Weights of a small self-supervised audio encoder (BEST-RQ): 78125 training examples.
Rows from block 5, named by matrix and row number. Rows with one number belong to one neuron. Each number is 128 + 32 x the weight over its row's rms, rounded and kept within 0 to 255. All counts start at 0. Numbers have three digits each. After the name is the row's rms in percent of the matrix's.
# fc1: first MLP up (model.blocks.5.ff1.fc1.weight, 768x192), inputs 96-191
# fc2: first MLP down (model.blocks.5.ff1.fc2.weight, 192x768, transposed), outputs 96-191
fc1.563 115:095083156148101152150127166161131166137078125101076180156135137106117134164135142160111166129139089150115121094104144083127095120110184096116173112132140125172155118179168110142118144220128127169129054086168103073113142103162111208105128177079094188169163085126201132071141133043138148182
fc2.563 080:143155154175070139135149106203108192091150142156121164102127082076135155082072121084097105154181119141183155121126104123092056101130143149132114078094156086181148121108096126103065122120152079133159151104123148134107116166093135092101106109147144159115151129139173154164051076162144125079
fc1.564 092:098093141048135124112140159094106131135109133156153057147119143127102097090133083125096172133092154137155132127151153107106056086155117090162109100081129113144131139166177166109071138119063149064155145141105101134116114103123082121131131106086107153113098090125126108081107114158147124148
fc2.564 097:134115138131120130210146082156098158107145116109121160113101124088140127214113215105080150092172115152103094074152092089072156139108123123141105121106084144117134117122144155149141089129087139106112132167199157193126094130110169127114149123168190142086120137074128157144157079077165135080
fc1.565 095:113088160143142084166178148147116171105153135156110128065141035113075159132152124123148136132076116090108159181118091086145113194151125162115112116128148087150147114064154145097080127098168158123130141089136207077089145110101108128066065097098053103140117119116156114139155150155166121119
fc2.565 063:153141126144073139131137108133203101178174083087111141200098167166205118152100189160092162136178118184160113084143114170169142078147144113137174135107135184096117127114111125164149122136120099198120119158108113133163111196132141191205114144144130180118167111163138137110116093109134120068
fc1.566 099:143191064071129124125145168095130158149122192138153121107154159145117130137113121109109098104106119132119210104149116144126153159164116097189148198111162105130165122193139119134135067137152090154121122111115133122127111116152192110156127158098117139131128173143111108157089076071076176102
fc2.566 055:107188152152163167141094107120116173176099138119100145096086113114176131075090114066104107130091135168135110179127180127162110075075136133110149068136128202106147097114129166090109136119123127133175148093098096131107133109100086098110107149148102141212145121126083138118141143205153088121
fc1.567 091:142156127047176059081102098127160168171213140105105172182101136144163164156100115037086138104055116161119109137165079097188146118143112157125176139206116130125127131178052067185150105136110119148103120098128131125184177144120126125096104144164149144095153101065134113126144089114115095107
fc2.567 125:177050178097084166146151164163076094081113088119133112081107114090165107101181104154163158119171102104121170135098173115075146138160162118134102177113148147100156138118169171068107122131140168139167124114157121125106107110130107087118104133163198098161095146163168086140065126121092116167
fc1.568 112:080129136153042114113162137117145138201099103121104104141147135135146155127140175099136159140067144155106123086124118136069089120102134171078111146101109131176142142118137182108112135128165168107120116060197075198123187131137102139176159097107163130203146162093141079117103052113069162151
fc2.568 109:140135141139125117097123107143146135170104157136120143101192103153079103119082117083138113182138100173109149173130151155180129136134146132143121154152144062175110081108122130046111077149169113134104132179170118041147052172143145165116115071064100149126093123170161145128113112105119133101
fc1.569 114:079080199183065129094096139108102157143162149110145128143147107167123145141138141136072063120107134122085127058122129147118153186116131138115117166152149137151111060117097130121113139175162134135153113052166122161136145151125122120101199091096144079150151126103097063142129036112097113136
fc2.569 071:129155101146152179152137084149123161129146183140114144066097112122145067130153053118150221154160129165161169144114153141112095102082142141111146103089146080076084126160145079101174094131130106118101134128140141092146141077124142130180139152132117192088127137141124162142136134129107143087
fc1.570 118:126124100077185114115179117094137160080145072109134166086014185055143123133206141130127108157166110093131075146191084133109144196078147136127094106150154088180124173177084174098155141158132168091169111131115113081157109128142101158158136141138143135097114089063064123180115108087104104116
fc2.570 074:079127114134147162097115101123148170136117134164061144158150043122169167162072130114080075120112105141118163114061166116087082061133129131103186144085048130087131121086162128124157103155151168147112116165101183140143111134164147151129117114142168112139147149118122099090169162097117092084
fc1.571 127:151091086150093047126195121138139156126171141093125084028115134160124090105158134132125168117155133150164123147156112098115156141148099143154119092101115120152137109142129082146163135160109091093140149127087078109127150126102176119156123126125183134063094131109111178160148085080132063031
fc2.571 064:076191148132132171176115051137165192147112079150100131164133128106132130126158131149113179092118132105118147179109102115109100104111178118143117149174129096160113134112131176120113123141135152123146090128138121107090085087173066126106111120142160149221119067172094145155132165173130141155
fc1.572 084:086165154130139079178112155138117107116170178088120139157141123079154158122121202112092139162141136125126114146145186168115138176100156177165100113122131092131127034090095222122159154075126118204139061152136142132106142170160116134109172123140133101124159149123159121136113087197142122119
fc2.572 150:102101119148144173092203105134145096123118113103127200133118122173099166118157080097148125145128127191080159121131156143174126096108130123139140141129119173147109187130137165106120094086111125119059161119166150122166126125151162112178097074154150138094087125105079087093163170105073118169
fc1.573 092:091162144187161143138112070127135115181122140071127126107163103138077158104189121116116145095154076112078094194141106095161175108082114187116095122147098134169131117134106216118159112103147136088111115118149078151147122157166151141134196045160142092139108175155159134151088172151120167128
fc2.573 185:077086097141159097093107125164138118102158197023151202188140070121176147143089102110155120139100131108119116148076160133169130097147115081118144169082098083132055154068135150135107127068091166144066125189154172110142147133127135119151073187120095121099091205145082172126126159143119096163
fc1.574 107:140126131141127191120119105117051121145157178089146136096159158102155130144135129115127159192206183168139137090120120108129142118109065186078170087167119120143150142166080080110191096161123120130139174133178151076094089091104135101098197115114133153148134160057049058135177095134134119134
fc2.574 063:118143149150099071167133080171147189103147096152116096092157100097167076163059125101044079106084103102108171105129113121086153147137108108156077144061165160163125120130189113153121147096082125074111089127138119174166150138120141095112075081117131125094138128136216167105147085109138175101
fc1.575 110:145134188135121138081146157128111143136125144130116142098122126094152122130123099119084177149150135101117183109124164106132119111106160112129147123107132114131191146153148142062128162132090147123167182200134137104072084129126175105091102110044110168140136123065096130084101210120106094121
fc2.575 052:132119065125067119196093108179105115133154094130133110107138133156122143180113162135150131106113144137090065103138050119110152141119079165130065099123149105090080126092078109171093099136160134156131058090125154152186110160150090147136126168162144150118127105178174108121162107152149119114
fc1.576 082:107139119151119149074134129081141111159146084140096086141134135109168073153111166149142099144102148093139126131145099143116153116127123149088101176182111133161146182087168110095112180076125146067143152206140112183086201115184147058133188152096115142145110225148124158136077105104092182068
fc2.576 071:059137152135102111161088150094063162164154134130161130084064125146077180140161096156145114136182124126112110108109150171155152156111142166211111132174113038084135122172159112065179107141156126144122155119184183090198121126101110171141141142044123123093149164116124117128184121158183082116
fc1.577 094:126157131159097121071160144140113121158107073162109138042133167139100114179100101131101133137120151208044153097191062098188131100116155172142143158099130125102091165143154197143161117172138134165053114145100098114141162114142205137130122187136140159160113141081129142157153221117133122086
fc2.577 142:162114116146093070211130132118150152152061178098097122157107142117119134155083143141173120172102104144102126112124156153148182174159097100131096141145056153135089052106113158178069141138155131150119145165122101120057085152128115131143093098074147108120193135140143099157141088160097151120
fc1.578 088:131146145131106116209117052131100174111076099118117130124117105082073154113160095162069171135118112160134196075108107169075115123109094140160082121119179135117062106153151130102108086107138106127147114178127140157088138097116093134129157069134196135115117110106140072170164117121119129125
fc2.578 051:190081102166131109071126141176100137107191176132143099158178161217152089168120140155100126120142141124072118132106133116119066098111191148102168076154117109148189061120128125154114129143162111082074175089153110109112126164157178101105072124140135112150123184112112163074112108097105134117
fc1.579 105:122076141155137147111102048136101136099130113150074080129204124160075190117136120123038200150171115110097151141135101097108125164097064163148096087071138104132137117154121111173149109179095117065140102108155097111126072117072037114127157108120144180137163171134161095137131079089103098092
fc2.579 059:124201139115103070059094065127157150123125125121140076080103190122117131075149077125127106120177128106137087101188174099153074093083134136114101132123117152158137111137112136143150120155146095180170174131147131116153183121107141124142124100164108165163189090177084107130195113090180084160
fc1.580 087:077197114164118082124165143108099131117108142103145098151116133150073118078122087133154158150068150076112144164128143112090139059071111059152177138110095119148106129086149154117133116135169155048094145092146128184151145126155133075155144122142145105159113147104135144079103080033088175119
fc2.580 093:126098197121092121137076112165156130144187103124091156090151171119147179230100151062078149170214140180109160124092141109190147166128164198120090112157118098126139106133106158116141119169118150158095082198183095116076132118125111161085168112087181137140123169176143146180136148163123100109
fc1.581 082:156152130147140125080141160145113146160136081074190038130150127102129141118112179090159131146158137153093125120130141084115138121117130150118137120129193181129107115092120165182138112198110156191132141049114138143142066135132195136177171135138148120149137113174119196181151160152166054167
fc2.581 138:111115133031140186203166140114179144178115161126123216099142123147092132126132140139155097096126103130170116149144114121113150108187112089086107127137041097137115126116153122074107114088150132126162100162123142075115234129110086141074066140114095108146160137124154093118122099121121157142
fc1.582 097:130120127080093080152110201121121096082133159164086123111107103116139139158147088158117102142119123060107141048095077175144108125135103117136164108107130123149120139106108211140096126116148121071097193115136106106152101150164098069130118129128128101110110097147158087084080113139088128066
fc2.582 059:128171072180136117158171092185089139112134086123114117145101182152101097113077172119079139108162178198143095134116139047131139112131116127166069170150151153120224107144114131157076151155108152154168112124141162099116145119140141170169135122190115201161147153176099156120174097133141139175
fc1.583 098:145133081145137090115078071182073128094132153136111097115133183084150162135152099139103144173142080099097129138131119052108124149105073129123115042109157113103161191167145150173164104126097121126130105136189186155135152142144133132103082081151128123148127145158107055180102080064094151092
fc2.583 060:119122194146154138175097092160144175139101066188152075122154116085133157122143080096103140147120134145093135149147120098157104064112122112132134105096098096137169134083117157127138140168179173091102187090104127124104162080154114173154105106120113146153125146104125117122173149142138114218
fc1.584 099:117091071185108100136131158127120051128140136139103077104091146143142148152120127140154145141134116099051116143130162084116078152165168145119073093079101109112109150165097176129120161108124156085108179133135074125160115114129100110157209117120215127121100138115089106108149165134135139119
fc2.584 113:115209150094132078124087155136108146129079164131148110070173140105182105128050149093117059135100121174128116180118161173169144124105113085183113124153145117194138116114183140118115095122129098171051154115108127200173099111123183113156133115119096135113111149111140123148116107104098138112
fc1.585 087:136155058188091102104146121133128195118124139130138067110087126196134156136123143105120105118151121177056100108140179118124100157096114180133118096108114100142124041166151209057136125191099178046122107130074108127172112123125182108166138143138138067142129126186105135092098100146151088138
fc2.585 107:084113167156189124115052107174083089168121158086095149106164132050076104168081121148187160150132141104154115163125094100107115126090160119158129143186084138148103152073135121162157092111178085200144165192150119146121159079085167097139159164143153159145107120122138122129126158069162144136
fc1.586 103:136102117122147138089191176121141130120114139134113078113136166140141139098151071119139148138167086109157187147144067112055131077118057130116133159097153077168152098154111140121121094161102119099164123099178100122134113098140136070169139162112096086139152142135124120154125089072152142125
fc2.586 055:125175117142124184159085082105141170134108152108060153165109115180073155169123111117109121109059155122121158150153095102141163124133182112142131094122099085129106121066133140131067161183158152114126103163120145157158136174117113141171128109067129171158140127148082141168178063178140071133
fc1.587 102:154144121146090106127138122088122151113064161126151126036133187134120106114139162170103173157152120126108112106145132156137159140123117109084095109095169115098227086183124112102149100109097102108191176120196125086133130108124120150134195134100091117128130122120070152195159137057114160176
fc2.587 059:118084161112129144136121113154128171150169121165066127177147100076155181157169105114138116105093082154135141095117143155094088103091087156179108130155124136148024130068113135108127189158166153123084118165155138140115121168096130043078059129098127120118128091176108114066072124173174094102
fc1.588 104:130157128092157124092137168075113141118117162153172121114127124146108132115108106111063160144161130159133174092104118101099097134108141118097131097078109140159111114072126160115062130098155075160135150196102090152060122118118108099195171147107074125121151117155097110141092135206109038055
fc2.588 056:128099169137014143160146133142096110176146151072049110168145129176122106092139194123114161136108124168123165150131136132084170122119086114136130093121153108112128130136126152124122109180123170098124078137156179105116160110142129159066130074130133128187155171103149137130218132115104178169
fc1.589 086:163112173094154115135110115112132131132120134128150161168078169138099064097127170131165099177159084148092105100079068131153181133082179119100175123163123149182109168132098099096187157134074159126046111105124113178121115127134187115151140144128173124183129087113160160098122111122159057071
fc2.589 111:087164110104141137181136171132115151123160134103132107060163135095117150172181076143062148094132175125131096180142159158086132092168073125093144162116109138106142105167110155160167127121157135107105104140117139106115127153074127134156113116079096067108119116129097105111113133138149169157
fc1.590 097:144168143135143126160138104170130103136122118139117158073144140167121106156097113137114154085137123165086121158133198155104174128147110150108167122161102134130131061109167176071139097114109164083162105178118107161118125134141168119082156148169207178090131115101109117131167129149148057255
fc2.590 189:121140134143122152122105079162070085104147141141125100116158124109167076146125153087097109126159147121124149175178184121130111153109149113136135091121062157168098145191092073165165136110054112110106127163152152145175132119153115118093108105129155101093171141134152073163119203096206152147
fc1.591 107:148140112142088099155136191090096107139121167153105103182111146116128135115106152138063149138117135169117121074178154130101145192141184131171136141121097170134105092114167126074112125111148096042181152158087136184119136122101168103146126139160108144054110139183100104083128085165128153111
fc2.591 071:101144158140121142131144089171107147163095091129072129103178127130078109139127119129122146082098149099119125124121098158080116094070160168119146105164134096140195165134116160163113118177109080161104130100101089146127079134179108139088186131139173145101152094072114128132142140135159072130
fc1.592 109:092100116108204123159142183108184188126065193082051183067139150117073123081136162106161122098205122139111069090142138078107117090128179156123142140164181132149144144145074165107105111133090176197196091054109150101140120101103137125097103116120156153110203104102081108114158071097163127122
fc2.592 078:181129075159077111144129081186082162142161054178104147140122102171180118123111107137119118128096183121158188098144089103140090091111130152163108074107103157120132110081108131117139134175208110164134105143159146115167126172138075077165051180114113171070086142104139131095130111106120101169
fc1.593 096:110166132198100140083154129098098155119149147120071203115162120190157190151127129148148125138095146163118141130094160112120133105093173097175120139123148077101113164112151220082119103115106103180101152140118168161081197145131174102096133160131075132126113131123135147146122200125137147054
fc2.593 208:109161171115106118142139108114120169168100091124088104137105163139104148158108124132170107172132135141115172125162114189128116095115108173183151132183110145142149140143146115148144103113148135126086156106106138159163135172121115135138108108108111109183101161103123164093127071131144172143
fc1.594 106:106092098111124121125077119137096100131168168113138165150125117155107178150094084126097103132182059108080139108157101149113172155135143129146108125101116095129159113114150135103071153140142121202140154163113092094139113092103068147148105126146126081105172106105107095140174084098068148055
fc2.594 067:132161092131108164240118105173138151074069121151151117135143130181142043161098118110135075124145102148155145119117091148146075105123127138109191147125117091101121091154177131127123118077134124175119089101138114159134152152168154083157176065133106103102101121156081105136157130112126107083
fc1.595 118:110111112075115128124147146140131116137083135168138171058126171047117132176196093088211160125120156156128172153107153110139112183120170108170110189102133145147198158104125133146149134113110103122161107090194117113109082115168134165185136159162148123191111132127113054188116108108099179104
fc2.595 067:153060103127107165101074096160165134087133112175127162151129106119141176142114143098088138147149120165140132099090153153105094125111160122136134150062155121079149121133138101125196143138113163126165119125142139137092123121142145116127152091216142142133143161114112138118227151066094115148
fc1.596 098:132110139162125142121136101183134098107059126143117172162138193044124130136183055164101130125102121121109148113069100062131096146179065112132117150091118117125144122148093163145136184138112092132152145148176147120125136182119118136086108142105154204151169142139091149113147159029135162075
fc2.596 059:108105147138174097097098109122125126199116114146154058107109145060132208151126097078109126094117115101113132148085095163206179104127101092080117105086132130085103159066184146138123139111135114158165129107084104168150170147155117118122140154113112118172118091109183169104193080192116079112
fc1.597 106:119090120154144077132105149095131168118143140096121161046117165118145123200080080149090152155169184160141141156173127157077124147115095191103045084086125136169069167172050122094120198174120138090142107149136169066204097153155140153132110133126175151147121107085171116097122058057099110106
fc2.597 060:159149048136159161167123061172143172187185126135132068126149123156155107113119123086146120105132175139155142080106120104129159108149123158145111111174072160154133177105092146135202114160129188129106121148076110168128144123069149154121094100119123116132176142213091137140151156135152110162
fc1.598 093:121063106152066083174172145134108113098118077096154106108112177166094097139139162072115156129134122163134153146136129159098122185087147157109151097141151179156114123107168116121077124107112167088078122171121099151100038088080086146161197116152149138130097127169145086150145162129156044147
fc2.598 095:127175155141112168077122149116123137190117148149141139101148104125150115140097109152132078161093107120137068255114133128149156096192080146134126148113093098102132150152092094138150112118105154130162121087132113106164182112081219126149079131131125110153155087134154185149113126157176161133
fc1.599 090:066166143186110138108104097142122100134161165125116124122153084100149172186108138153103134118127116144160092109095120137126157143156114139105082127148110139135114121131152128084120095127147144200074178101132168117071152137132182108092100180106131132079165159061121162131130123182224116134
fc2.599 136:091146110126172111130102144106137121109085173143111112135134170165111105137131093167172085109094117130136160126152138181112086160080132171176152103198142171148064157096174144182166107101099126125156076174118125169177127166144106117114101120148097115150168155151068097053179147139100132117
fc1.600 086:111179163148138121092153123100175088127062098118102158179145091130081113112133161134129148176171092152106133116134098070146159140188144175164181145083151124108111164102148185164108089160131142208114132067136116091094181190114134115102099152118066130141085191092148127180121147103149113159
fc2.600 138:173087113157056120177135127116124180117081157131154101099085158132161176180104113119136150133097146110085102130176126209128099103125150101113131113130159109145105072139145155153095165101117124119100102135153149189100042091121188168179130057160158111107162137160149181114141130150096129162
fc1.601 068:135170123106136135136134133152149137096172162183172130103120119092152125104085100104096166157068148177194083160100084138111082114129121153125104137075170135120152118133116111150119091171153167125128108200128133090076120103092099115185124137119130101072042108128169137116175157136089095160
fc2.601 078:134092140113090158152120160094109085107154106078161111143127094127144114148184190112138107198174151070104163149156125145169161148171173114162106175072133122125195117105127156123109137186079132093132151061132101107115163095097153121111143068087144126139184131117170141193148073130154150158
fc1.602 092:148099108130105148164192110148149138118129181125171159125096148118139096082168141145131154104099126150112147086089115074088110135165112071120117127179104123116123141117124120076068164150157102140167108163115107137088097121106100188103106065143152157071124102105106093107114174082134129149
fc2.602 058:114124154121125120154092143124132125125166116158106065124148097146129122157080143078065088086151153107132186188145112147134123084129058144072159100109149129135123084135146112157094123103149114069106176079136138106173153159123179117125158088110111142174075102155125169103190111201142155118
fc1.603 112:117071140163109091140154152122076158126173152127129165115153154112116105152229089147204111111068118158138139148108118130101125160150116177173113198115142068153160116070097125110101105130149100142117139148155177082098066093155076106143074161043150096146113096096171123086134150067107128154
fc2.603 070:122130068100134145101094150120130134113124185092136134158070148171174106105034102121100116140155167138107141129188123085205110103160163092080125114083175162123126124179138116138100147110116114137134114154162100132154172146127179142177136103135097179160147145100133115150112105126152139086
fc1.604 089:123120134156113163115190112153118195154133108168126149146184150112083162124128131114129083168130109096123107146142128151115136146134121132133112154103125204102099085100058078168115156119151094158122118141094110151126100097115097075112150120115160154175139118191172081051125094050166148131
fc2.604 137:160146110105140164104019131146135114161080115108134123124127157128150096177149114113127149093117116149126099146064127146077167084110118150127173157116104151141200136186159141135140108149147151126102070109204178113078148141089175130140085168140103125136118166123105167145093169182160133129
fc1.605 112:110149155154069154167138116152160127122085177097146114120126086073057161107076113150100119159128099123066172086067177157141082141101161123075082132118102087168092129170118165116114161188136162127086075097152107170115112101119125161122142116120122148193156115186088099093145076111120140194
fc2.605 111:191079122117108056114115123136134152169139062121144181074206173164121138123122154095143107186139180146166134155158114171066193151155157134132161100140204094143141079114050158139147092116163183134113121146144120098147122165135110134163150067087150164103118100102180158109105136105089175075
fc1.606 097:119156154218120103154080123146083155138133110128081095133152085108156167130129142162147097084149111200099168136078185124085153150109145151113092127136089118119080100191136200097150144141116117090124116185111112153105135121137077137123184125144193164105123170123137097098141146154164178171
fc2.606 180:106200123060160083111124107124118112136137165057098114099217181111092131165139106122135132148175112099126173095142127168188128053098118146175075116124149076154148116105120117178173126148168155136116152121157128137168121128184235071132134137108142160059138148109106104109091140071112132138
fc1.607 099:152090163184119117119124122128143149140068150118108151056111157075117122122178065118093172154136111123167129111134101113116147128110116148105128130076111139142143130141098131096088188145086145076157114147134180186133078084167149131114097077148160119140118140119073140148125107074112164139
fc2.607 051:114158117159063126172148052155118123155148112141097115142142068153088167142098089116147156076136148160139144116121136102123139126122091168155050095139120088103125125103131160082091153112154156109088175130098091075115226170138053159142122113062134117168137146162130129134160087131128101069
fc1.608 091:123103156156072109137114095075039140158144146120116119167116172157147155136114180138099145105145118092127149118141233092107140161117155165089085145118166170120075058136138209099138182109107103097154105166115105160133197117130122077081162087129130150119202129118153110094130116134141135128
fc2.608 068:133137149138146119135144092169082091121146170100110107072166117120151080133108126122133089100127127185108124136137075118092137099090107130154157124165126071162155167115158077124183047129156116166074121120148147138142106095139135126108180156100182080067023140175142106178147111135135143104
fc1.609 114:128133113130118168137127098124172151143133146113113168118104156124148127123121106149134122108115084060109129113160071158119038123044124146109143162133138153144140158164123145118153202132187147116153133129141162148094157099086084190113096160122116178163143104051161098143092158098106079056
fc2.609 074:077156097125077126128116140176135068136094125149076133093139118095146120063130080149178090187147183112141102101132142149175093063141122115116122128119097132107113209125145095152128104119090119116140108129165128177121182150101066141155152153185125172124130145103072133107152163109112131086
fc1.610 109:101083089148157103084164153139081164112095088200120084150106134108125123116134117138130177131173123130122126126164175115139105160124151182096145074083115143125185091130128169132146159163148078152148172128115081100089114103104140116122145078169068113111115147147090129126155134159103157133
fc2.610 080:152175140120115152153103149157118112167165154093143153135149102126172130116122082065116074069085098106142115086112111084103091075114143087130104149150127098128122232177143105188127145133097102140174090130113184148159181143113191109112075185127154143124116115108168129106152131126175098128
fc1.611 081:098144119085155163179129073071166102145139035164149042131176113114120117177111156098136152132161116104081118161118101097105137164119130142136136137151194121129174124171110119124134147154074111151130088090086124071085137121134095120115079146176154091116187161141130093139125123107076160086
fc2.611 074:154116156095122127091177132183079131096141225109113153120080167139125139119142095179123076133137114168115140130125112173089083156142080074190082130101142130136115150073152135145076104134161115127199080142131102198131113137168171077133140118057100061102124130133137135161114087154150114175
fc1.612 102:125148167098110107092142085131104181130139161127139130167130121162106172118195125136137166118121129086165142107154125154123117142126190125117142131161125171204097116161138145077125099137130127070153124184155164161139135102089153146123138129150150117102131119144045135109137098192158138123
fc2.612 061:108105114146114149216155125167068119121115097105132102098141113116135081183126185120097103114107109191104157132067099108076111131107108175125130119113076096092177091058129120151142114155098061112124107122074075150130122155139172102117167117080153095161117105106167147117118122121135146130
fc1.613 089:164117131105084133086097148160138143055122128165136130179164120125132108125131148109185149154112054105127157137147127144181186100099138127068143146093152089169105178111144140166142177128123162143108085081111082138155131154115085065123105100150079108136136135125152132143102149127099143130
fc2.613 071:106136151128187149142172101092125132184122121055114179096068115072145187102129105157103111131146161112074070133086122189072146154137135119149099105186094164097129104179126168082119141151113113135158152140173128138111125147142147193114170161122160156126115129131133178115118088147142162149
fc1.614 131:125102167149119131085150116075098172157146054126127128091144077100154190128144109107173145113058114145130152192135118096105099114095130087194163141099125158117167102164135169170121170177140121131118092123157108103166130085103112162196112134084023113099129152157100113140101116035161156115
fc2.614 065:158126101112103182095100088167088178138114161172135149133141126169176079097163110103140119126126137101173191161191174145147117082107122106138159172138142099200155012092139136098170131156118143163110131102097113097167112158164109094100119155144098097156119125162137089141144124107149088099
fc1.615 129:178100159109118104138142106083128169160138163141148122127124186081145105131091076113110080181148125116131115182095150152168131165203157147122139189155122092123127119102027151132077136152177065168115183144125112127063105118099102172148121139127092070119152127125127124168109153126145089040
fc2.615 083:134147158165106155160104071162131136178104106123172125157187164066161144108115135142090130126160128144193116165173116123125091176226130094123158083147117154118142166133129105120112135129108119132101129142141114149101176146135148104151083118120128161080151134157080131127179169116086077098
fc1.616 082:130144154139160108128083175182172140138155124135184116067116090163022091114079116126120122163107082129092094141122158092168128142160155176102148102084128117133093109105127225106098094115047104177136148086105131163092154199170165068181093126137142132167125123155137174161174117169100138095
fc2.616 135:137119093127163141077171127053181087077139182080141169188184158119182138170159170165180096096103186117133137063163144127117106122073106162162087138157116140138181177132093153149147154071141131112160104198175139144118121092180130188107113172187112145131155159098120104118082170105144156104
fc1.617 100:133155093098184063108079133133089152135167107103092068148125186119106109117152082076090124130133107129130141121156081139126164183100135149157117159125115110140166146152133130153136094062142125104092170110155111099071152080158104187111156117153125078184055163167161104153159142086119116105
fc2.617 061:100152091099051149098149145160130124133072123122139163102177103162167186165093151152137203120121106134121139145182162147139098052106142123154158165098095076132126134060139131051080125133111130200138082112109160089219142161164160102188169169163152168128141111096096135114143133165127094137
fc1.618 120:105131153106110083130148120150184159166144165150116151089094112085097113068255167147151130099172145116183144114089116128101068152071154131076067112130137149136166161170103155146113148118133094068063109111174173080116170113098153182150120139100143132180126155117147118111105169115112137070
fc2.618 082:127123096150127119126093119102113140149175116145059085156080045051160173101142089198133091118130147149087112124134135118120123107201139128133144107118094156081144126127135141135131068127090131130108180126136147166085172087108151180131082129125090172111149137135101144128191115110121137085
fc1.619 075:189104098088139144166141119129113074127137124124178156089126153123136140081180111110105137115151113135054155108118086129093122204165164160158087131188106170165092063091150118055150091101184102110117171143080069145095084038070135115147093107175103127069160088140052072136156181144125087104
fc2.619 055:114140117144125069108118107092149189072163184153137062103165136126102081113101187126120144091081117165155122211096161141147109084139099092108132109060124147122163124116064158179133123188070092155121091068127166125141169141170078122089115130100103142175152116109205203119132057153126167153
fc1.620 087:127160139139121151157102098116103194173135136158130141117180116097108095123157083162071093097128130084165102104124221179151120130132154178172134091116156095086165163161117139099142119106147106105210141126151125181181080112183139165073086156087115138078123182121142111108118148137142150170
fc2.620 142:092088137147154103104154103089077084118115179127145113106110164127080162174165124125164186131150148105113194106103105166110088126076094111118111095163127165124077145108160099131154157131161128139123126110087165094111186247132153062149132078141126124100122201133096130128091128120107093104
fc1.621 111:148179115136137181125119066092104157095103170122094102091122142132149179121185117130130157177177085087090158142137114092106138152120087114104100131117198111151166158168136155146140143113070097138174119102226131058148137093128065086151110125115137098106185149093142136157134119036116187120
fc2.621 055:128130110141139145117090157060099159136139127128094038067114132093171100076143110088125074143110134137149136108129128171198095088143120128089156089162145152103149107149179149097150115154096135111124103093125113078132147100179099064092173088067111151186127113128096104142114071109100073146
fc1.622 115:130118159157140059085142113155151133157163115123131177080138151111164153045177118119110174163086111074074138131134152080102104169115111132089120129058127122097123111153098101108106170136115087120127134092126110090109147071177120203131094138097104081092122116164146103075140149058129120106
fc2.622 070:089103120116135135087127164178103160133142165156039153089116147076161116153103095107120110158209126134101144189204110144096139149117110160129134099170109102106090149099127165114107182131085086178174155132098176141133186117102202125148108085116106144142119141112119108154113109146082140123
fc1.623 101:097111128186135136177078129078125104153116090107117145161143178148097143154083119137142123127048108038080123156097147114098122195068110106133096170125123122100245093156154155095138151146123134141103112090133065216169150077089124151138153179109169164133155183131118119094158094108136127137
fc2.623 084:109143148126119102045133134164096109136158163158104093094092092141128116167203156161167101153183205168157109103171156144160100059127144095164096125116157120168024157090072085112161060151115183126128139130129191093132125136147162050169152081161112136123122088114141125176112139108167133124
fc1.624 098:124127128112142089108155090126149192130176116150122088148115130162144161091119180133101166127134095096106143118091162173074123146146128125096087078108167129128179161182104159141111182098129188140163153166165126144076203096106080137111084127079069131150124138132124105130160026115101150109
fc2.624 059:093137067134136191077046196145092127125060150117129179086156169113135187118150158116150147112118107166128143074157057105139102129145167110210194141116075122115155137124159118100125106131097096159113082087098139132142092158143089162103215167151168147131125165119171102141165191106127100062
fc1.625 119:103123162157135161113137121032159154118159113161159120105114134082143195105190134131043125168162116114128099101143148111155155191165095172105110129161117073120097166121127134145098143158076132140163081108167103075158120116129082134154149126129129092160150098127132187052152121094180155073
fc2.625 067:186161175096128131120124123175134184132128076183091168183141123149184125176084167146145102112090142168146090116164069139114098098149111130111154080105104106186131112101185128102142112125132096160138215174172120061154108104094170104124121075101085178141127163192161132150140096145149120145
fc1.626 111:161099134126115073154133089134128180164142176156157156120144130128063151092158115147035137118146108112129122135148143100094079162104116166083110143047168099113121153155115133137109168104069102088114155129205175128152094103163151194108114127172136124145146133129086079146137148111134160093
fc2.626 062:182135067108145122113097076134071113096175110115108106172090134132136132123131119113148108168151161188149140114145072125184123123166115169141095139161119161119130182150131116101140183140153084131175142145112112206166174122127176159140110048173088079104136104118086165142145197175158150117
fc1.627 075:132180167137143070178115088091068134221110156104062159103185100088164100101167058130131107091146116096138114163128136177154153151077109129116150162150156106132103175141146160113104112095098165124164140145147084110146171153139065083137098106160118161140128132095102104153141148128109146116
fc2.627 054:116157111152151115073139118232133118114153093130162119187115109181144168159082115136141190198116147116087206067123148150145111093167130125188107148083106173101171121079123127115160141157155130151146108097123159142156138139104211204116094090136120122153104205144115164101147140111136088134
fc1.628 096:122101122102138110102147106193081168160112089154094106102102170145163103149110138128108149126121114097137082194208177163122140214086130152105106088090098111140137094084157123057173181171125116102137149144151126156136133077124128079132145196110074123157142132126090172089156185127055141172
fc2.628 061:149181112140122142175100103143117172110149161093125130198160151115124155127151109047157133127181059188124119144113058130103116081142113179137116129183136098129108092172100145124157115121130150169177085120062134121148113115158152195099183104186169078088090114131121114159098064124176137140
fc1.629 087:056111126155092178143107140103071141146088115108105071118111151104118094096171119141136113119140178135079101119174147124138165089089150140154174140134066027122162124082143192144125147180113149158145073146143111110127095102185182120140156158114148121157104183171105159173133112138101126100
fc2.629 113:101160172143124133097139157122165162055115159174099129078150065127055169186151076095126118103110118096094112108103107163117128181121152197135092132126140170155125121120151142096100118049161148132115117103136150148115148173082137139174186089135106134156174117053127166123128162171146141180
fc1.630 122:114099187162121096103077069159121104157125123116151139124126142113174144157116046109113109091163180124120139073093153103126162170143035164106131137040150099174085084141124170110061100136100087145114113108158095095125074160082094144107116136158137120154138153121104079116092066082094162101
fc2.630 068:093083130099067114144060079165140123161145165166066165162169145125161113130169109100181093100113140136160124122163128152154040142141143121087178163142143120122167121093143156159137184105092119130109124079110173106144185134158166140108123098172077135125145202149149142145160128119128059136